config.yaml
arch: "convnext_v2"
noise_aug: 0.01
targets: ["voice"]
isotropic: false
init: "small_normal"
lr: 0.004
shampoo_beta: 0.95
adamw_lr_other_params: 0.0014
ema_decay: 0.99
steps: 11800
batch_size: 384
Rows from block 5, named by matrix and row number. Rows with one number belong to one neuron. Each number is 500 + 40 x the weight over its row's rms, rounded and kept within 0 to 999. All counts start at 0. Numbers have three digits each.
# fc1: MLP up (model.blocks.5.mlp.fc1.weight, 384x96), inputs 0-95
# fc2: MLP down (model.blocks.5.mlp.fc2.weight, 96x384, transposed), outputs 0-95
fc1.209:413532560554470539453469515561480454509494439522476576480522476462491471531564408549400526502528436521465502511457549457520501556520535513508525532525502577481515539511587488482514544488502483517535486514472594474502494479543468459475510449550520591498501543516571494531568493467517507510
fc2.209:547392527467568551489481450520508537547449512501486499521516462463531507488472488467458481493519524567530507439487512522493469516544486558597484520447510496491491537467433540466471465521490399510514568466484475537472540507467595563455429470499505527505578427490560527495458506508505571455
fc1.210:521443535441470497517528446563490425533500515514487456481455449507584454565456515460482488529530493458577494511497522576518559496516507534534476434529561523552485520493505430464549490515448478497462446523464479492513623403463553476508542525475547465549487405477525511519494496498486491513
fc2.210:447534495444537506494499517516518571540496557546536530444466505547477492542520501471513457648471515424568423558518465553520530564488490490502515506508541529495502513561466462470389522492474488494535468491561547545488512453559442510542521528538455430467505478491506498542513514522431511474
fc1.211:481483483535455484597543471472465479514512486467481495519576497568514393552530480437474546520511552465445501510435474506473496516508545402524477520472502491533506518517476515433515465501540467523620519445516499497516534563537448458499453553515532534559523518539553535567548530546440502488
fc2.211:557495494510471462456523518543529507466571503517505503586456460573471513477554516511517484458519571535434481463549544503484483506482549438559494458506486488519503486419477403465488488467501535399500574546478548483453525537491543513492504528486525477541445485500539483510434524410411513433
fc1.212:444471551494530480510535544542543468569440560482458590547565523514514526545553547549432504523440486509567439521511523483473496502569542495495484474469505600507511540421478475536529539511473440508504489527559519497478501446496582474476476490557439485557479526435505526496434485485515450455
fc2.212:568445460462484485550540490548505547457532533524462485469518423472489561528533458489462497446504401458497568465461433516447549529455506498446549486469498511460471414442527515496499538525454425515549446538486490544518483547484544512525495561567491491449463498524484438537527531503566502426
fc1.213:469497415524510528480572500529529463438456477448511502490507543476425494496487486540499528531470569534476528506560490464589511474539547496507530513477514500481494486472486600468464561514443498464523538602486539391496502473521449581505538554538531555473424541467481538489527575505516493479
fc2.213:485464526502519469517479538459490441463499551509490514494540435419492453455475541551493477470489565577483523518516530491568494438520495423387551478484487513544485525588448442523529508447529499439506452504505563438540495510528444443487538466477450577520460552454523503521460546530484456517
fc1.215:525520495573488557545490522498579493499510527465505580531480545489487490561477495552453521544484497513495474513493499610516499501472492570479551597526515512557511484499509514503548478481529465524433464546499519495506524452504508422478566457547604408472507434528456438420513480505540459468
fc2.215:482498565539523503476507551527474452511480507507446513431453538538450514568468444451543492475525498533523534500516507431483510598451453517541484550466461514516518560517545520547408530494528439614542507495522447522487559509416534479530479518548546470492532542471478446474533461555476566515
fc1.216:472514518539514443459503477520446513532542552487532542617552489546508464496503566534561550459495468507563565491533503567532469494438472523553544499474462459527511490534523534538558492578528496555468549503526516472517499520507517568529515508449459434588517503452488579571524507565519524550
fc2.216:503530541476461384463542541518472530390516476464464502485519515462456577495555565494528460478586561570455484503555522486447478456516555526525572455522547542529539537494512466544533511581525443543506536449488535459494498531518516482449488473449505537537474527480436467456478506509537510502
fc1.217:497470546628541514502527480515506492472520465580423466489537515457497462486547501507491498501543479492506476511527518508409522525471494565476429487484512546420465464483464503415548397423484520474491483513420557508513545450479448530468492446486524530477508463561483467483506449535481488578
fc2.217:500473529535491466497458488491523490516500603532485563544524492518454499421493437524492524434491505512521483521485516435530533500533437489552472472496514409568444505441489460411399419519469497463491510508440519531498538466515505492536572520466438507490536527564512506492423481438470462433
fc1.218:475457447598487425504508504548508523569479549496524497522449512503500519470517493446491491492506500562484532514508486530506439514548504492500448476553472477544487439472563527409488580520510529520529507495443436530462438494591489490492444504520549483572555483461484491518537358491450508460
fc2.218:574456547431518511523491441469498482542460528472523489549445471472537411534496520496555558455492516494516479401498432570508481514456522452503515512496547503496508465521426498495440541532445553550446485424449560475505541496441495493493525486455530455452384509470511436502461532491485485478
fc1.219:457388490538431530457549517508471501468520525498519529533539491478432471495478453445483464482540484445517513521502530501561565482499533499473555533510494530518560475572456521449546571527476432461563467539424509494490552558527440435512525513454486561535551562408457495512540513513532484520
fc2.219:469521518550443444516525605417530506433470524457508499607495495601536458466510516443506481505519564595522439507403526542484468513470509453496557472514500488515500460450542491550449469523525474486510507525516504517487480503500560508457459504501517440507493434494523473474494493506529403448
fc1.220:502478475503535445394535504513530498547428566520477538552482477462439511525543508467498492577438506579456552485514521542442537516532529489479431517520586571526513529493491487474530490465557489533445435519496450487467524563538498529531467434468503504461550493585483492435557516451518539520
fc2.220:545467545462477549479493547519446454532516559465487475465469447482504517478597517589475481523521471486557495573454501520563500482535511503472487466478540522442482455492518540478521465504418519457437496549451406422487579508542491489413496493490458465486480422480473453486497431533507447485
fc1.221:419536568568475509483508503492467474460573381511488432596516487453554494471489470544531508452496473502586481499526567505461459542542486540516500500527518569541502472464437429500485549521478528499580558504485518516455512508551519519506502447462468522504497608467480520527459507542488515512
fc2.221:466414505480554534482513526498553474524464536384492550517516481534539540519542506505469477535516496521481566410510507533568528518414493498489426558448510491492546438533500501511485498456503504467460484491469561488509459527498505466456528440499509412404505433557567471515524522487520488414
fc1.222:505541441538497474558529490518526500484512528529498541430517457464495538560448531573482424471491476502532454423503433477562524539491528455552477531486589493536454507533429484563482557474467465570538531494472539512524387490504434463492497518566544515518472483585515479543469490488554517515
fc2.222:512498562496517511478459501428542549474473569484544466548458565459537431468459514477557569553508436415451555568529511471561441570510463495517512474488555499492446518501431542485479463439512465490495487551456508542488432491447475463528447482498508406504513502476462484503478529545475462553
fc1.225:541502447475475467543522486441547395491567469432519531567528509543516449468482468505540497514432502510550548507512529567548478481453482487431544539515492496444555428446555459512507484489503539502532485513454479515453545538544473560452437514445497534519486471448449525566544537524529411516
fc2.225:560494510528553437492495493436503483417507552484535528506481456471518383504502430485507510499482553549441503492471433449501487461508474450462486499522419550468498559487527513529458498544521525500489458450551534422459446487559556493477548542512607533522494423528480446546481500486539465504
fc1.226:485456557513557450506527574463468497483515433504460475472550511463479497521536453479481554455502515439486533525507482470524533579509461530508458411478533567425511479470471486444505456584473489464529497533494593586457566514524533470442521488533500487509506523549526532527529460587571553486
fc2.226:521467520460455490545515518563522467490526541523507481474496470500485479372493446531493542506483491553519512544547519512547523549490447509499527424488461458561501507354469475442498448532430528448515521548533426518536529458455469510461539523528456526457543523555485539442477541452509550493
fc1.227:578482483463440503511426507442493461548510542522480560517465506518494518489540546556525443526506485509586467499485457492493511567460591524486474510528584501446486536474464507478463467541497501479532504547538492531511438465562402500572470573549511480471593500517531458506486479506552576543
fc2.227:488503537520552528562544489471502579512487489461490453575450556524524465491502524444541499482476516502525511547501562505553451445492475513477475582482529523514458493483565499526440547423477533529491484470571505506467525516484518370504418572565547501468476519566476537532544454497434545514
fc1.228:475502446491520485481537477518470484421539541511496483557466525436525467539513458604519543509510479464521513503495512474471529424494445517462450512448462506463526486502532527520580510564417568512513523510554556553478568513433501567465396483481421451541524484475481519434512557514479539480
fc2.228:493496496466539466481532458462485501456523478562467515505514436416505543470446538529460490544493549503453503457483532497485566479522488534482524492501547462571476564406539584470505426437478538489511531590561513464504505519474487453480492472561565527467548557551538471454453492494596528466
fc1.229:433517494519478487496565497528505516547450554533492498469530501454481442538463457535538553566565411548529517514488590469478496523473567532533536549456481505536491452402510521555529573533540537482494444496531475551476549462511553557517486483535494494548559450479518488484591479486563544512
fc2.229:570540492521513462461507521513560552501473486526517507489475420463521513532486535495472493516532462550509476516487421520479472641452542504527504475501482528553596488503502448467460446514466456525517580492525497521501508445455537517448459562530497442447412506420492545521457447549502548466
fc1.230:518414526527509489540444505570496479465512513463493509482559452463557504471507507564544489521572510393504580499499483529435490524539499524434436480504550520504515560507511473453503498539464469480467515428483479448492562420498575549513483541468496430526482470478427524481578459524520436530
fc2.230:486510502525512516482452582568477474508488507538516523516531402478504525500495532547553450604517542515504443551492488533538509464543573512509501470444523540488425529586481455525514572488529521529520497483512508496455505582589495537547547533485491472519578483505475469515447539537519479388
fc1.232:513498551491514480434563506506535485478460547458489419421528549493475585510464459576504451493513473511490485491510582499492537432495555504527515560456537547460499427465542384512559534521497468526542490522471427538508509527484576466570537541505520475497561500525526536473466554491546470509
fc2.232:519501442501471528566445478505525536474485452539474487522522471439436488551498484520447535567483476490448465519514489573502509486432515451466455473552533512504527480622465486528479562511504468530546481492493507520549516453578447568575439478486479495517502511418465551476592512476521491586
fc1.233:484516479521471503545554473510488454539454495527532468574554514580455520460514407563513483513507528571443570468483488559514527517447482501486480451507412439523531484455521478482525509496543470499458504549522481511556524519532551465456462561498456455527458543549406438478518549499554416516
fc2.233:529492471479518388413460487513439517439578504446457468521498545502509497434463586563452521528533530550505567551484539443484476467462459525443587471507476569574523461515464498490500492501584555490507463527494505505497477546488554508501555508516503496459543505510545420493556500506517487518
fc1.234:473552498523528460422549523472447507525525563517455476494528486436486531556485453527483509556495461535489499464538457484530477428531504521483481455473500529487578514492524552456556588553515492518488453465528510539468530499473507502570435479468512405533565485504449498554453559448573397479
fc2.234:485435551507509526544513567522505547493527519548460499433487507469468436489475467520504566391492500436488517589508471536428530497505542448499421514542528532564557521524524522562444512492485509489558481550530477461449498506520432503436513484505491487504417442493470528553542564480549489436
fc1.235:577462451496554467503508491549488490482569446520494460521508526498535523541499465525497471474566463478517475461456454439421505545481551441538498510506444518573452570519446514538537413546503450493540505505470425508453434523569480509441478538479491488577470516576482531537578480491531485538
fc2.235:571566474558459508467497451486508614528582542524485445527496456566507510537425466541504464551483470512540480494499519486533527569508514424500481446456523494429492531449456436540496454495503481539464475460490485487463523519554439517484532476507513556545550502547504446474509406420513483478
fc1.236:460445480517508443469544454400542421484544468474549562554505500615539492540550586504449523490500510480533513511474580515515476553463462447491514490493529538439505544457505469512522528515504557567487526481487495513535508562557496566549472516473598524474534508456521514523509461518456501451
fc2.236:518508585443534519436574492500550513452503537476472456521447458535511466546448500489529443555467544523525546513537544501525447466528478454524485494531521489498479525549469461494555535600564559525588427476512529522530491514564519458524493448516554500624498516539475464461519530486480495548
fc1.237:516424490502467459551488470508475504473542466471518481545525504457477497496443568531597517513511483580466479469522489492444586514510514373550530531536466536522504508498432484533441502454481420550571478497468497523527498486526540517487503547599533463493467516463475587514525497516478489417
fc2.237:449530487549448480493458559469534487459475525488495477461486545530460476533460549527587523436454550569522552475529447498541469471499490425501472488516545515449518534509474491511496472582546566576500491454475528547431500512525496485456529464445507529596572539591553493495506503502464514577
fc1.239:517470439523451511496557484515530469563547451592534476547472512447529523518539499551453499445482595497519557508515501482491585486547517559498470476484579533495531481575508588502516588469478483448478536500479461514485544540492440468493525463418459547521520414500531493451528480524518486458
fc2.239:498468527484460448498512537453480505474506508565518481553497498481522441505550458494501467529555528488563503502509458480522517573439498498527488554451442541514522530285485535442451493494521486453482489461530498512535506467486471490494445426478508553475485434489509497477444501502557447465
fc1.240:517493489509522505532511501531538444459578475470491438563479512440532434480436510551509500494514549481518483480593495489541461527414477538421490438461502524495530470456530454476500445478515462522425420476498520514508497467554503577456465530469478532549462481561500491542421468471506387486
fc2.240:567525516500553423512531470477466508481467546538501478538466494513545459463499471512488489493511607511478432538561519481502535478507538555437532499508483559452452532495535498546525411505562480525510484440507495487497530506528460556462610467474506496390486391466537535525475503525497461442
fc1.241:499461562430460468505516449526489445460464448551536516536496528433527512459488511543595537516511551497467475534500436468453511508535491557543500506456422465491530468452566546486482463463437481538586604468517509466510519500547497527486478519531519471548518523521487497489401582538501557533
fc2.241:520430474475506450516496476523493543536493461468457576482478534530515486406481475499523538531513527581482522464481476501552496499507519460539508503551477482463584496527504470545517477452436427440501479559533592505466458519542552472457610460444480491478538472490518455434425550475569511472
fc1.242:507521438538539536539562494520509495501499439531494460558492535487458464520447503486512405603460525517555451484549490488514528514507551455468490444478402515369521472519489477474541457478515413468472484523418584508509516487507475522531492500468467514535476515580532521527504507576516522512
fc2.242:520457516550489442536432446461497540491502544495515510564490454515472510415521485550452483421512543520493439499453442487507502508454397541528533443483556476505448527575501515544453575464560514460554472500496499542511526475535499519555559567536432553506439505562498550515494517529449482511
fc1.243:553509500518397486523506459466524517501485473567484485492521495473426470507599518547492444559481446523501506535471515512568456525483475605485497493512469522428460524502493438510510517545527448530590574519443492504540466477542498443527468583530490490469548454575528468554493498424523512484
fc2.243:548420458506527545479545510538503569511520487504481491530459536488498512483467537485514480577478477528507463528465504490472452504514461570470460632469436534517424472521529568515441512492507541491440478547492554475440472504566487466568520519508487541410461459564490551496415476493455528464
fc1.245:524515558527477559441536482577466506491530546448496540532474507601538459459548487471431452533517491480441576484489500482500498493570590542476435501486473518460512439538541439496570572518467510461564522528484445451533515464518492443591458525483520509529498544551502529479457518462487511480
fc2.245:476444399547480409511519521510538547459569480476495422579545500448519485519491530525534517514400500495508487493503553568525538518586535489503484446472513499532434497491471492427451485473500557510480501479458501465475511488590487504497442483498562446455529440442483450549473518495511539449
fc1.246:516458530567453497575494501538502493523511532472482544541499473537514481484511565480484585478515499536479544538475499499469454419498588544478534439529441489526508504494520527564480468538511456420514522554425545550546489535504412547490504531460541556509520490547445483461583605525511470523
fc2.246:424476502518427484541493500486492432503605484469536472542511505525504519524406510541446536442460507511482493584497461478512472540519433495565463522493564576471473484627492484485481534503522469511449513442476447432456480516488484543508481569442476514498477494561487439538522476501503513556
fc1.247:471488493412497525496539504491521453486488489578546483518493516458466461534543545573502595509517525486552515489528508468473511542487453509477498509495484532500440495465447513532497511562515453534524440495501579482559490468489563473385457446447450563449495478563534465423484562518549494588
fc2.247:508538478563519483564444480610485533547482520533467524464530490499502499515450454494420523545435503504479465551427466441524516530467541517414490561501520487495554534497496482538551454563500535450572513568517542549561438512480503468514562538525436549517525483496528522537538449503547472557
fc1.248:528489484494497561519501525528528453508466630465586498517518527591467503548530452478462549465450540528532501478488474526498586552574516467514539484538553501499467595509440500463471485481487466538504538468495565537487487476545458492610485526509542452546485488532506463550551439514512495469
fc2.248:546534507504522464504559421580496518485501476427523556493546532452493484500487472494552447595504506496468506509574519477470499509473474475486477480518524567489528435528458605547496559515513506510502484518478582491501529499501572462529471548498593489524499578449520444550499549577537425512
fc1.250:539466555450469506464461533552501484506469483580515478521459428449605503524539457526510565552479459465527493544532466498478458477535469518541493483547562499542557495509516566547449557529542520532544547539498517554501574487513426520429515585485499528490509508514523507471497584587453478506
fc2.250:437511496456556493547498536489487484559491516496444504460509453546582469484442477563463537484562625477482576607416503534514462522428510513477567522539481500501528517547472506529497508533492497426553493479504512439472465438471546474453523487523501487484487517545459480568455522541514542497
fc1.251:454545445521530497544536468624477501486512464469455534490492469464499482482438455506465517441508571459493471519506492561518454532510498578484449480525517466450467532524500554533451558475499441546520523525412502492542559550590430431506538520509429499485462568455525471524504516521450515465
fc2.251:489562429406487466549508518470406524502486518429496574498555462484481479425477505558403527498462519488465559514534460547498472462541527498449512510518522460577523468473489490464544508440486478467426497518483537531545428539462486516508527512507493454482515476477467505529460544474505391567
fc1.252:504479491506491518415479430504477490498543561562465465544521472535520473543461444507481521462539461450504585505492538488479559532524531513490475543549528482527453468505467509457557471432481505414509475490474473489505537446543410510493599571502495473510510486518551382487545458552505538567
fc2.252:473502546514516523540492546425510541466513547511443460494544530539489458491439519437529548540541512496493483467468518547602458517525435495564490469483520573529492534397543505470550467480470519458490582450481506504454454580464527533512471519561518480436475514541525463452455463496481553420
fc1.253:484510504522529374516501479472551474502538558473490528509528524454452538478504492495506462468508485507484481477534482585483443512493491483468574410554522522568528544479408482477473525503550545501462496560546482514502464465534549433460473532499418483389524460535471551511531436485531474439
fc2.253:507473554546492513419550581481531514502533541498437586464511540529489512517458482426534436476437520474504567499513516468452496516517561489451412541506431532523567443522500491509458494510541541539519506537416484456524494463512505465456440482488498518550541423468467590486524508541499480442
fc1.254:422525458503522461500478477487528476467478567502443504505560511557539419528481611463490516521502489507514519533548488490448535508490543560518545546478532483580525502521583551490543473485495514482542567477525480555509483486544490565437584498449420446495496550488426545513569533519486538474
fc2.254:437574476492498493572497508447500492514449515546516550515517432457529601484520512475444466441555475526435526462575479569519469534499541524526473468429467560434524529503449464507505564522419484520549524441483499462553509504476552516478540565468559531480554470531501446495494432497476489483
fc1.255:486527478492478447487449524537525471590511474501454552451523470462460521488488516556506527442445460424490519478477518495474498519542496522475530427509538470407528496475501541455458516556503569523474485544498525490449421524539503477532551492578552483507527572571509479565618497465540570503
fc2.255:481458544465508558501540525466448494541502512575492465473459473442564479470467493424510471540470497517456510506521445529544454514495553479509455474477525512482462433410458523483435461505499476484414529417545479471493427504547548503506418472438434577461530492500442517449492545558486521529
fc1.256:515621417539466469512458493523454533494494555478478583495508460502572493483498548531537458531535532502524558477508529408553553443491493474505513461476570526504506478469475528491507545491481557524463548486445510465537476500524558541526512588563559504491508545538566529512555567434469519487
fc2.256:484548483466480511471528481497469504482503462541470471480496505410564463501484528502567499512516514466470452514490481471473400540469536414497480518500532491451545485531444511437467485579470532483526482538444493499473481416432499479482494453485530618490438549553514545502547532549422577555
fc1.257:485452456491518542520503505537484477453563515481475591502546422492496456601526509569530529549530436483506504495436436496489476496590502515471480493440440518414577485536532529430474516577503476511513514536472529511473484518457526491465520513543471471517419562472475463532509497425442495538
fc2.257:509513535470500502456559544495496474586473539498475504479440503495554466500465587546477489542546502468461481491469542461472566439445511567534532443416532451508420481443430493500506499473459503581470544536575520414560462536501492483498476531489492521512552539500542489455472488460552531568
fc1.258:541461540478556527464526482539500435462500447540507489496472523489570515503513577469553492565466545520556489534540419520472604516538569520532445466539519497464449542456530468512532507523465452520447575542445529501553519514506529567505505529497523542552514534496492571550441513513502568420
fc2.258:506536610501473490534511469537518492492495458487513473571487505542502493446498456506537488522557511520515489552538452468562597499438469536446521483467550493449471599522443503519453553465535478430535470548551517511492572528513451501474523428536466473495516528536546447458482427418460464523
fc1.260:478551465515530505440508481488544538528470520511503569451475430472427523461546516559475452494602437563486497479555511555546499494589609521546511450486559522518524481453539548541508518444496529475496421489503490490485474486510506550504511480491522448569477475486438515470470428526543440532
fc2.260:542483487470504463500391456529500527473578557492506510475463445453538537494520530528505523521507475546436468547420480554464479587446516433529516440495521494494516478493513498422523511462493514472458498522486486443449464494411446478489498541564505462526398500440462513546421453498509548483
fc1.261:483479460527459529518476519572498521503453502483518416504516510435528486483488496518495472513551454549566442454552541492613558514541573519512550525480531508476529500550565476512441573503550471646506491543447537518550542484514488458460475456464514511482557462431492472477477487525501474478
fc2.261:577495478476483479456469519529516470447496440523547504528507515432440518528424498469450477499535482457457492545466504595500403555517441484474476531481522514532515480471445533521413509499582444476564533538512492524522523471428529504469496532482457445533526472461533527511458479423462449410
fc1.262:514445523520480514467541499574531486588507487483499563465520488518518549651485489473463525462549459494523507519519534504441512546470520543510522435446539463487512506436561533505537477502564452470495536501543496517478541519528479497542470486582479447506543528618479532467419480488523457535
fc2.262:521509548574506508535432475477473493461432508528473436489547549480472468466479519489511485535550434439510501567503526526528456506552517421452494486506540501427520500453461456502544507494549441513437461581445539546454537481532497602477446467435573470477502482515526463483558488515474577513
fc1.263:520431477402566516524508446484463563492544579543499484522565546445519471557533487533567519540581535508542502506492476413489437474517524467568491528480538476520491452440537546433542470466499493536535503537447442527532565532491485468480565516448479554479542522510472489509499438537542493481
fc2.263:492442494497471525516506499432518516529468516508552488477498450622478568480512513462483415521497591426483470470498536468491522466443485550539500388539496538530491503495511514432527424515511525455511493464452520524518567368564503506494514478483465423519522535502509462489509472462513526479
fc1.265:514525416407443450519506472563580472564509533500410482497522519530478562527514510530514560446519540453466515516576563468468476453446467476430515501540539533440506431542545504519532516513511563516478522588494457479493491559486550454469503454452514469482533524524556509469457482541534508503
fc2.265:529479578462524491472565477485526498431518507505573524486487474446497525491534449463536491546514426512515508522476520489462490554480495437500476492498511467504513488306468450492498539477576473470520444466516459493557520475459485537469552423477437493494553514446465471496502563476450504515
fc1.267:507478460562482475485453480516384594461499487481542499539465478548482528480466502573544571470450526477519568515597515509551451497465449505491560497549518486479479493541529522522523542545459589540455548474505468493515539470518618504523466508504569440523485460477522506525438517517511478501
fc2.267:415400502502468425452481476523450445460503466491508559481435514474496512475493572500572480506525527485493482412564475543407437458508542452467519501528500474544479471492509481545525549530494472564509538464580487494441451481503513532433506511471468513545565502505405512461492471530484522462
fc1.268:479512463499538568490438475496568532540506455491451522540590557532502448512502544472528587529524530531502531444501458449523541482484592460481539551551527492519504496484541464514554499463577495467509550548545563475495449477482557486547463422551488468472437560577530546484473516471463506523
fc2.268:517501501472443466440554511473497488511520446526455553474491460528496518467578506465469567512440515498440541416414497500513504454535529532532518493595438540436523556438465512483510506533511439562447486468447541525449441439477495456477514560542498552525526558479529436501483464517459540542
fc1.269:540493515589526549588494501458505565446446499506477486497533480459485487498476560522490536568506465498517441462475554471488470481508538537616465522478486471548505471490571548459513494480553488584455493553534543503481523480590504477512507403510533526499519501518516578534544422543562491491
fc2.269:580515463549488474479595476536498473533526540453553491549610494499496546481548563467497490537528508433495488528493544572459529547496505503456522549480507564492530490408488509416467471474479521547503552475512502535488541449463470429477474596541464442496429521451484532485489482468517525528
fc1.271:517442442552571474480569482499416573515503479517419499450511457504530501526479473489492540447486453460564488475488508515480488537538565481476539479498498480478542526440525451533531497502436528443552523522451502541458509535474552517525513492543638518459452487527487442515522508543570590485
fc2.271:530563462568506506558487474529471559501489549435560449465466466540474522476508517539549491480530465547490484491458453542504546430458535530486474500522453484498565522526515499481571492569455457525385482505497449450495496512577510566534533539502495493443577442538512508457510502614474507516
fc1.272:487524464417512513477484458491478566521471504559515462570454492472570464514519587522512457512422559506527549446505516462446538470382476421552480493445526518498509484548470551476413491490541463487544561524460536507526515501505517486502553497501530472484522582463472450412488473474520492500
fc2.272:466501520495498538544512515546463506543493444467510490445488464469505487502537545541514403491495501523491543464453505490478522483360531469512476489529460449424500482528412546474459408534518578505485497497494503512526605505519530514473491396496452542549498529533591487482528537463497466531
fc1.273:551503509493509514554566464469497531497510523518505532457522482494498518420480507503568478504521514474590442488568479503422628466524491504523461441528518482464523507462511487461529511561494506455450471483532448480432442542516533517501510466590493520438527577557443525539519598477458471477
fc2.273:439518492536538516526486521516529424507475542434521528451585463473441515512458499539541546488572432547449562554540481477459502541564488517483511517545518455574450571533443553460558555477488497524457511542509518511550436466526505503531498418496458551448498469562556501537472530499472482459
fc1.274:486479452568478519506529505546483499551529555502523566491508528523470422467517452490508498575534544471525531534528506564485548540512469544492532507572539515539529561554565534484506478555535534491516605462563528408497543524549440555499470451546457527513539528500486533537547551549484546570
fc2.274:471509490474494467513495493457526524465520529517461418507524449581493553424530456558552429493477526535507593498507475501461542516540515439478523522540491495518580446496530528522508568516496406449547553464478503488517476468465479489488449528442527578554469548516511487559446454441488429440
fc1.275:588472472455484438500503509485426427488501518542528525506451495517436489494514488567522440555501493511571511523484498530513491481425504516479556513513601516459510490484431566474524412515491432528598488514452452596530496440486495534506443503468449483456514447510526539488525552490474537522
fc2.275:473488469493658524485570506457483555489499468514526529490519485483500519516451422451475528470442587552486488546460523516481442458476562509498453541525523472467502495531530553496519519497492568475501489448469541503476475502506545426526492460490512424508437502544450511492373501550491519456
fc1.276:486537470482468520613567454456490502467435510512487517562531544504505486540507497467464491519483478581537500465498516556579501515544447451519460506417481460500554500555508525444474468494482448542559537516471499533539531543463428570524509587450547466529412501538501485547525523538496482564
fc2.276:492451553500498433438482566551596516480474523418565464528560464531514553531476515492534443481544554561501511540488558525545481512451486422510507442477531552567488517413480506492480496576423521461503518512462530582463485453476526498494496494512554546571474532537530530514486513499537523520
fc1.277:493516490520477472548594480508500485505562493467551558500562456517511472522495583532530500577522496553441476471521544514438535565484496471453561458475568478513516498434545426525491533439530556497501424513484529464457503554601529501535578503471474480543535551567494501464447495513516535523
fc2.277:525558487490457511533497512433551503490465495440499546496525434466512534564493497524552498485505517449530535468509532411531419517390528450440462520533444574560517485470503531515540552489514535546534494513450492534572512512509561517530475477426550564483507453468454441542527487559491441537
fc1.278:506430438545540521526489540554546499503476520477504511521477510467548436508506569479520458503529502503556537511461480513513514566573453556498534449457468562566556513446498445463511466507503474492491461416520524446424547447500618442544492518504575540499503515473489523525561490502534443568
fc2.278:507545516538557523520505503571489470465518496525552582475464470542502495495536546490468396528487460566544495529496475475384516481464463537494490464540554510465500541515502536469481536435522516514485499508522566557455453490538504520509573600529403504462433446501502537541482511530492432451
fc1.279:507512484452474482463485477545461522498547518538404473491501493423455510500549474475510470479500616523452486461501508484523516507604526474516498480476491492550542523488501513489516557470554565571557471524484463578507483538508522504503509431506527537480613459607498496479431463485579476490
fc2.279:475525482510509483477512575543524472450498446454496475545561513508450381558518497450485542511545496485397543471517503496516530523542514440500526462504513483552488485341513454546521508474516538496463501522496493514459480398556513544499479443436507543433513485473552540513477516502510473516
fc1.280:446491479520472530474444449594536499450536478502406488567488458490451474473438546569494520461507477569539463558502529477459522482517521553463409522466495539501444508540527514474488518416516544536497535487481417528477511492522510511514437519470519448455484465462480590559525449486515437458
fc2.280:524451478479441439532519519508483537533486477508505513530514460549569549436563502483488539496445538424482473453470459557444508445460501505427499536379494473417536509480510492469491533483453566544484514479548499526517578554516435505425601507505510509481497487474476501450510488424468498477
fc1.281:562439488464456537571494508500560515467494494462527505582562477520479448510460437522521495576426446547578506499468556512530527477518472552539512517485470510453531568536520495481467515520515469518451417519520499496490496481542576453559614484534442419484469525466548483464490535533480519530
fc2.281:506519467530523437481521549508530505527426506522516594508519480507439524551478513556427495539492511517450535510530607450462418557495462538534498492535506465507491513494577505537509499551510508518463517457501535520442449534471555489520380487563484593552479487436464546502549451502480493504
fc1.282:491521527517489482554463507480534494535536620559533479553508542507462516485522431562569500531522532516554484515509497468467549477556445482549439458513506506505488495412481496497484538493539588457569510529534520468414543487508544500466438510497461516532493496429535549521548609483442456490
fc2.282:416556504483525462547491499493534471471464498455487579455571477493508512532509476594486467491482455486484486498536478460487390414504489502486527527544462551509470428474561424541489512480528508517516549605470566504506490491426523459510552471551491496402461459507527463528550484517499472507
fc1.283:510485518504548511531509505557542489552529493499511463619497493407501462505381515513528508467476543514522527490513497544560508486493483531460517396485525498581574462464519471532478527513500495493438483497537496500441513418545567487446497473525459489558509490528549605568512498516509451535
fc2.283:471459529502578422526531460448540524506586468523460533538460477521466462478546471482497466532513605472486480504511460506453527410482483593491488456529477541512477488532541487530439501514562463539501467503490508503485502516530461541549538494581528570462472402546459549487543561489510437469
fc1.284:463528505486503455485505475508524532504526536527452556551483530535509503543512438510566517537491500549474477486501502547484449487488541514454504424501589581496535474515569526526514491477591452557484474472580410534467439483462559453465518520515470385457542567499519499481538471486490460422
fc2.284:453537583412506540442516550464513479510475592539400500454506476443477446541517450511503485513500509463532554470457474450405477428470493452462502517495490437458566473488510446533469522512524511537470550495478447493491516458481462557484529492527501524503493497506526544564603499483429541502
fc1.285:458527522477514570472536467450500532560499529452452540588510536445487449529481534441484496475524562529520550517458540482534490480513432505508510597451493501584523528475532516503554540503548417509527543419516550510505476495498385398509468476503513529521430532495491535477512517519511451477
fc2.285:481479494502450452473609500493475479531483484473489496529477561461510529452587550486558424454514461508479444556451575452469475461520504503519525517484544537443530523482493495481450513578503504493479488509477554541492515498437498517451498474535544476521385558478586450511575475442510513566
fc1.286:525450483491464500544435516494568502518469486487449494417382505488448443475476453526501445442485443467456543474526565537555522553503453511474538433511524531571610498517509553511495530510489509478456479549442476496539462492531554487583484524506490456475475465563490530497532562539532500468
fc2.286:449517450512505406527562473497559549452488502466497507408469498452447479433495485530438497495494567545541429490503486512516496519494518464494484511498449472483518451478561468505473514512505495503510520533473480465541486479469546474389529482445458472563383458541408500453475430459459528498
fc1.287:532528506503446507495571476517496506553548493445531429524461482475482477450515518581470553427470511512520467529422479473477516521527502460529474458535578556503578474496463595444476489510513468520420418466492470485500474571553540518428452510511519534512479415516524549504464535482548449470
fc2.287:597480516550548444464496509512526546429570489471496462514476532501576482546544407512498480472466481498471478559481456483562507510472541546532519626493500585505509514524485511543460505469439473468482481497448511512548560518475467521551479408485517501487492468519385511545489511494513547526